{"model": "model that predicts nearness at each pixel", "dataset": "rendered solids tumbling over patterned floors", "train_examples": 97500, "image_size": 48, "crop_scale_min": 1, "horizontal_flip": false, "color_jitter": 0.2, "arch": "unet", "norm": "groupnorm", "activation": "silu", "weight_standardization": false, "pixel_unshuffle": 2, "widths": [48, 96, 192], "blocks_per_level": 3, "block": "plain", "attention": false, "upsampling": "pixel_shuffle", "loss": "l1", "targets": "nearness", "init": "torch_default", "optimizer": "soap", "beta2": 0.99, "lr": 0.0021, "beta1": 0.9, "shampoo_beta": 0.95, "eps": 1e-08, "precondition_frequency": 20, "max_precond_dim": 512, "merge_dims": false, "one_sided": true, "adamw_lr_other_params": 0.0016, "grad_clip": 1.0, "ema_decay": 0.99, "steps": 30800, "batch_size": 128, "epochs": 40.4, "lr_schedule": "cosine", "final_lr_fraction": 0, "warmup_steps": 920, "weight_decay": 0.0, "adamw_weight_decay_other_params": 0.05}
Rows from block 3, named by matrix and row number. Each number is 500 + 50 x the weight over the matrix's rms, rounded and kept within 0 to 999. All counts start at 0. Numbers have three digits each.
# conv: 3x3 conv (model.enc.1.0.conv.weight, 96x96x3x3), inputs 56-69, a 3x3 kernel for each
conv.11:433454514478381441568470493541560439505543538497497508493568551413485461499506475495486506443621525552485496476490455511485472524497489501495500512568484513391513558444567463501516490512454559420435538561525488470527457550565533481526532393499547487608519462534517550553524557505538535505481522475516527466503585490467607513506493466564526569499506625509470467531474547528451481
conv.12:511473589457476458517461540556538526466511469491610514552443476451503481511478487451487476474402500486529458550527550432602437488429557470521475498486519511545527480433557570473528515479540530537475477423521538445536429504517454596381442477459486446439598603521568534459466535540541384487495484465494523524516452491549510545525478547518570475481546523545481625497526500564617558
conv.13:492541496480421528496490414536546522491482471516495523540546580498516559484330482501419484509576485433576491443474475539426447423580561522444591404645468463497439482501532468613495456521498538436438546515478508475554490499486523399457513515541582476467523480398401547461501504431417445520471529562529461537560417475490539554530519502427554565561510492532555490377612530494514494
conv.14:511348473556563528593408470478554517539470570478530542369465494396456543534470485564482509513424507451560543570515500540500571431505436533542477471480554471457466519655473504484483539421443474503527547403482386502497417565520437478615511481510425547474558561388491553575450559512433475491496499363475573470485495525557485527494481564521526495474551511608517391502502551592523530
conv.15:591599379468417531581497471561534450489520486588574469499565516478409503423478457426443513550585439534576492586494438478443462596544513515522530489466502459434578476467556656565516537516563429446507466666500472516427486518501496510482498486494503476489431486524412509540476519564494526567459441560480586519485497518557508509511535507512503491562546494474475484610459515493553588
conv.16:482579517473461448490480474464542475557520478542528488444589542470615414468509494419521486444400588531500414469466568472507526548570524569511484511599481471461490563475536541455524544398641444551499460554471550442474525498505415447529522604479547452489515421552535493476540541468421517497506526504483601499512473423468447555541574476549495475530528493517567538543512466567441489
conv.17:575482514524422434579466454524509512462538484551466503482383480472486428448411398516520507472483495525450526538482505524480521495493559457490490464571454499500533441532541424525456560507431496542498560498513530464511486536524515464406454484470408473541536555533449525525505489570510428429451540519535461492428478489556471443567520467411519522463503579427506494516523454543549523
conv.18:578529457503398491445520568449634530595513551471559458507466406465501590470503517541409528466596535468490498479572572632459455506513488428487473506480478498522468547415515433493439480554498429430528539607532454484515459581528571455521474507445434571543558502423507446467525662430578491455503501504554496560474530496489469518538604556525547497445520438566505445431519526474497512
conv.19:385420503533522452525548523579492507517481459511530413406449386518336464463525400492429529398569551475537492468585438553504535531587509516480529477481477496463448551480505478628566517417526588564573451557472516492514515503453470442508534511530517552498464498563471550413560537489464437525444540474466575534517458490472512516483575526424516518563482453528429584399612481549488513
conv.20:507517471461446443527556509458480523501543495593520498547499499456496373476522491451562367539460585457455535541414495493440569538550547429552594514507502512474494431523549427560539526386558519473503501561561501461486477581450483491438526441554526492430556554528549492493473543487555469491498467564478482512547477534513458533567449476571491524500650483454526561508589549460450476
conv.21:461468511585431400457360480517468483538550520546615422466472480569524513557495475478514444474512506522540463575498496497537496584466473480453512466408554486582456512486517511458606552560587420504431484532475491578565466444517527471461472597452519512478414442583480520378403488477576456449621507405478466462546481445497517446490494480504527490563520548416526515415563548489428602
conv.22:515429545453547483538529482491553537500580499514500566475532519526557516526625556431547432489546460514440576428552533508507471569463625515393502518536443398494475550496544460507560462457556510528441500456458415460522499478520464458541566444517438525410541431454593424467501488506415524532575484472457482540459470522492522446492536436539443536486580526533486508444539525461522501
conv.23:525555470506420574444442475491494521516487546530552551575562419437450495445502490520457621505516379518581559521495439570437545542492497472570460485535543388401563432469527504570446386511566487475511544508498523518478551472405472537480472569514480585546478459451501484501499514447463499469475534531489570458468460506468530555556470540452490488602544511562478530448491511440586552
conv.24:545476507424520522543503470477506476505520453462504452517473522513540441456562481481528532543594521607484565509493514461508472540453481529507439470536417487439520537461526446457454540431566508545466547503499470510504455537540434530467480505462447346495451476480464483550512585522514412425540528521463519576474490482475488558476548418524474532494543525521499464515477540466508546
conv.25:507403460513505521450464445459446565505540457523520481476451546502440528510479519508592467572508519441503541531500564556561496433496492616419542489539488577526488517519641481458496342422471421538505467534467561456530533537501497472472543612596407511521488485488463486523523464591570456396553549460571405515455394531437462442471565491475508521566478537398518494502497460467475505
conv.26:466530406451488422501445464484565491584530490418393492435501505523393469460481441538485604540540495514502451557489502549499531515518577460400539495537478464472521469506562506515514515475571468548478536455561452584522553432594451535536500419517552361518447517498489603497497516545472503588526411514558527422535485498502442416544539455481492581496462418452472467550510596417461453
conv.27:537546469520579513507446494486502442487515531512531561517444509434630528536534481540489465540498475495408480459483532432610500454517462393465459538521478481491542642515504458447515631497504519518532421529485564493503597450478464517530475506481463480526410411483455585431628346547429478520568526569484488494502549509480559518420529466531441451505529569535527447576463433507434544
conv.28:492576431555516545438559487539436565514531536497559531588495512573479524454502418536445513479527558541475618529528580474491502549475550532504520494539474492488538483493510451560496470562440560571423522424451531533589639388584520539543535543468582491574428508499532422514592532505588482518469501510554459468482512492470555520501463501494494538520463528427441457478439574510547479
conv.29:522575532472509595494511560513553491518435540544475553553444475473523578464493526484478537587614472509373426519603545475473455545539451459490464495511428416449549472352480531575537529501460505552505531432476531441459517462457487351500517509507547553508396430490559419547507477469403434510571468530505458534508534594472522464572490487520469516556508508500454525544663520460432433
conv.30:509427482509542553525523412610467446448562526508495506521556480513513527544562476614482494598418527561448473510511482502551509530470502486530560440535439453510544582497457510506587485512468546513490505479498486479530505528500525515483479495560465492537523491467548434606481551543448482583500507395489484494459556592592502427464527519529511474536475494540496386521567473462497501
conv.31:593435452521514503547491548462460525478521470497483546575516529530519404580508584475482523495593463428436528439531445503544540587506447529496531520526485492505494528468553526559427449490538483510550505533461588505474466443546435405462490491495470340578461569475537448532437486524432496501565494476552435508536561478438481524529466510439525507574527500523534429528476503474456489
conv.32:499515463453461539439425477525414518559441546445471458665457448573564487462517509445571519530426540541475564430541508460547493497537376509532551579498531487522529488540419443438469631496307548427523545510565494492485535499582536522542551486550488514480359521412468430517580499492491571529646532568475481441488456528483443490451440613568501530410501530496505417530500589475441493
conv.33:424533571567554496566554531477529492476526544548483571536470552542539501596541521586506550506475440642562430502482542515522502561554501441490516495481528384429369496476477374439494464526399524506470500507564582466455441515531447534487427601490498482603468524472449477495434559519504499555428466573516450515489453536518427529545518482531495525489553512436436511460482531442555519
conv.34:466533511543465501516547508511490504432497475540488577511430564511586438525520489544535450541471586440502496408542459565504412615473541517486528463463490498443500430581451477415415447470565496491427569474538553478499569507440488538462480448533517526552423502497519476473542424505500555465485388520488525570531537463537451569514494540460538493388510551496476567447458510418520543
conv.35:517587451525486452491385479349576525575538474456517534509681466447414507473524442497465484422479532479465491485429585584609448433528615560478503469447504442539447502476451511454581483468482540487539466568541464469483449398471467527532499499418466414474569487541484488537425484434530494542538473506505526396453555542486523509389590529561492471556499560413452590584484519505470552
conv.36:433502478566498473489464500505474427494536529494422463417372641484460491520535465565552436592601490515527520436533535536504588474495475501484486460453386483464499447572485458530582533518496513450520458595536591520538447436502479524508461495426580470426454422544490408486466421508486461519450488430503444519509524524505481470518536480445529509574492526441534455504609507550422572
conv.37:515531473538369522396595543478447515603573481521457545549502467514449481521501466474515516490448534554485559550462479430555578445575568506496475505503522511513455544414529523550553455556553453497541460528510576530462560467506509464452468549508545537475449530483502432452564496509511503462456458514541492587493507511478560462517505447518588527467477489402523531589557501442460533
conv.38:487501526562479481548529504478584519575436517533615442516510555537531532534521494485505522407440491487442473483481483518527496543580529551472547510457525443432453464455459572550495575431448465515540460478500511446465512500521535481563547542492541497487527505578491501536461553443549472597547554515422501464551519566538563529488557470483570582507503506515554507532506451521500462
conv.39:444496409548460477479522504492445518530510492483551437556445589484464515549524582474468467488534515437464490506397487493579468484575494516545550458353507567419477420412464441409568551460457589517519531568515505538387491364562454427449491516514501512499490524520603526423522515522516462504528496503400479588487381529518461517474544483507545475493531446437375504502497435463529538
conv.40:486421483469586470479477478462417504551552570412522451387387588525570446452468465552553476405564555417457536340474516482577471502451466532573452540492445444459576502526503480509495458458460563496539545455599617474550522484518496499516458511469552506575561390528507480486441468519481573560449490479448441512503566464366467520440420514519629504407545487543445569521486449488487544
conv.41:483474572459523493453555470421520465535541516536564486469545592371523498486462464458543631519509469444448581490467419406509504470478502557473580517492550466549443542431439488521561497494393501469559489408544530535547470527548512505473504615427514470518584582430566445520450487528479577542507497424445429509501527498470480494416535512528568522542496534565425483473534547559554523
conv.42:521347517540521524541537542535469463455526495571548583443665493459553436552451406534484531404428494514500514474382476570504593601583475475552490455459511485469497528657600464349525526511462482386528532666458518490509474481473560519546520535459430411457613567518524533563464460458568466534521464484613613468460325493510436495442434521522575536502543553578469524505382495471475548
conv.43:451442525517473493526472478548519433539514477500527546477478636447488549455485514441552408344525526490471435493592453423605459598474524436513537529441474482458549392501487554573491508470501454463555448512477418578408475466564466504509503496537568449500455544498508486503488583443497557478476520555490583443440541437405458564597571455463438539477604523479479512520441473434608442
conv.44:517388500497435498518510510459484528484511501532472518569542469482416443502463556479554494476505534499528490445487493520507551540616406434504469494475527463382560460431509517524549472444520530567501533568403435520460437488480470551496484301523470593472532493447477536420525479470480562488428417514463447531416451513532488402526555525493540512517508543504565432435450491473497514
conv.45:556509455492517444570504470507470515446469503551448515546508520490514531485532536535467563525459515449613482486470530575499415454548495383543470472528478493461470440448441525534464372517590394531538488507565471494604484414514544462429545474450476478522514517490461531539535400494538433503504430508549412503504496461472421593487524512492417544504424571520454541451488521557504492
conv.46:619493512511483567590439484521490509469523531482536453567511392487467539456426470491496510518526536527512473482459591541593432592516444544463476437442531407521575575527456509428518566509501419499535520514471478543501493457447421582515486461442363501538559431479537588511569399428498497484499491428557395386522473600543524496450519541538521534492572507458489587428586524460568614
conv.47:543448541515491425493520534491539484511439530418566463537368467448538489480596457489591447486368549456485527587525520501443498477487550480468571484543563558459439499541402454461518493509436512504544409517509463540458577466441512464415483512459432536519489526518560417505528480430486420488435503496477500420526422454509519438456484566512463511508582490449519518528540449544594610
conv.48:500450434498522565515409495440541555547518489481523558537476532470503595444502425476380607517459500526409597479417494520565562557445575523554438495508481459458500504499490486492447442637531383468494476437510459548552433515528525569496427583449556502590502508509589461403477503504535579519486462447475466570538592515493515507469457522528585497493476563455404438449613479463562547
conv.49:486510433556578590470460490452488486526588508513464537538516510378472497546530599554501568403435548508517432522515422566646594516458511464457576542389490506532623578481570512508541435520408463416598466518440502545489523461486563559533380537551527537459586550452488539492575505455511504591496470493549470517530511588460490482458539484445549498513420556468508449509518467614426501
conv.50:443492536495497550464551561489523505508501438547569527446599496603450567589520570559485493518503514496437498400545478482525546438610537490564492466502416483495452504455488573396471585459531507522458495560401486443473608508519545412522465483446425449513487486556440554519564523485498444538573563454422499572501488529525537543455462537467590524506500469494509477474480457450498474
conv.51:526557446509445503537473489569496487452557565547553557536517491552481448517390495545521489562408550501560495493489548342598564605528491452476526456487542401453492466591509575400482430521544536373511467481527599546539526476432408619483492347532534503494508554461501460427443516474550558386378484506478512513548557551435538504517490495518690444561517620592479545428497554526586499
conv.52:471526490554447480495534517445535539587368632515470548508514532571475505559486507485419498487433533531491480505416579568473533460495544516620402401459554549519467461522481418563472401552459482476590521477550487410528555495542552497475562520501555520481485511524520524472555435524521523477525503560500495433518429471451512583564458536475465563534416559522532440442515438504446514
conv.53:594405473527584451501363496570322580487587439566609622450462513485531513508478458454613442496478533473425452536481534484514481541516491442465545490407496458537597542537537482463462511562469492612524527424540470523562560327551466598411460534509430527543441476443535444547523262670480518429535537550497416558542447522524487566530477476635585505466484560583578502519573535549434450
conv.54:476571485506473476528483530486571517501611504468492526427512456537419519460435442476469512507485483478424528465552508526493446560545571569413477440581467479578425514462531573540509591547509429514410509480608520489538474572487453476531555469496487439573597477462494510525497539415506494527530479525456435450519581483471495473509517518508533526528494455496449530494522454501590423
conv.55:435428542459562560497527467505576418644515487488461488512580528584439532445492534576471527436558416571446464506433570523529507457557496501551455452544556498513501599538501456527524542556598534444436555391525449412463492441527557557488537558463548484518534437507530446602511463555523566428487534530512480531497573496485497487560505533580501403519520486551524443521441563461452488
conv.56:484588466531552437477443520410578475516496553545502521465467553484517467400422491527539496428537518510465534503465458513500513464555513469497506582422450461542434509577563480512424508470407475397562498470595473545480417520564471502462482496518513502538482547549492439519460546571490495491527511474455563519493597443538503517537537551437424537545519518546517420591505452502519504
conv.57:508481523427555513607444562525474612511519466505509500511534549515539465510518467544424445520497520522452472578503542513421454484505548488556561492483512519554544484506516541446526577477494591339536530486415518441395504547518480500542537431516520517508490478493553561492569528492448463504445547490587482584453444494545537559526549468463472457516582484414475370512454512632474491
conv.58:540502420513506509462546430531519513537532515467548516531537452514522518492594568490471518515437496597491495527473527500495488508445548516509474479554511505569523556533566569533498593507575478548476420537462456439454517568457492483494493419534439514597487428492507439515555564410552555462501529539481610483478489488569587546493522541580389534463506534497513439538489551458514471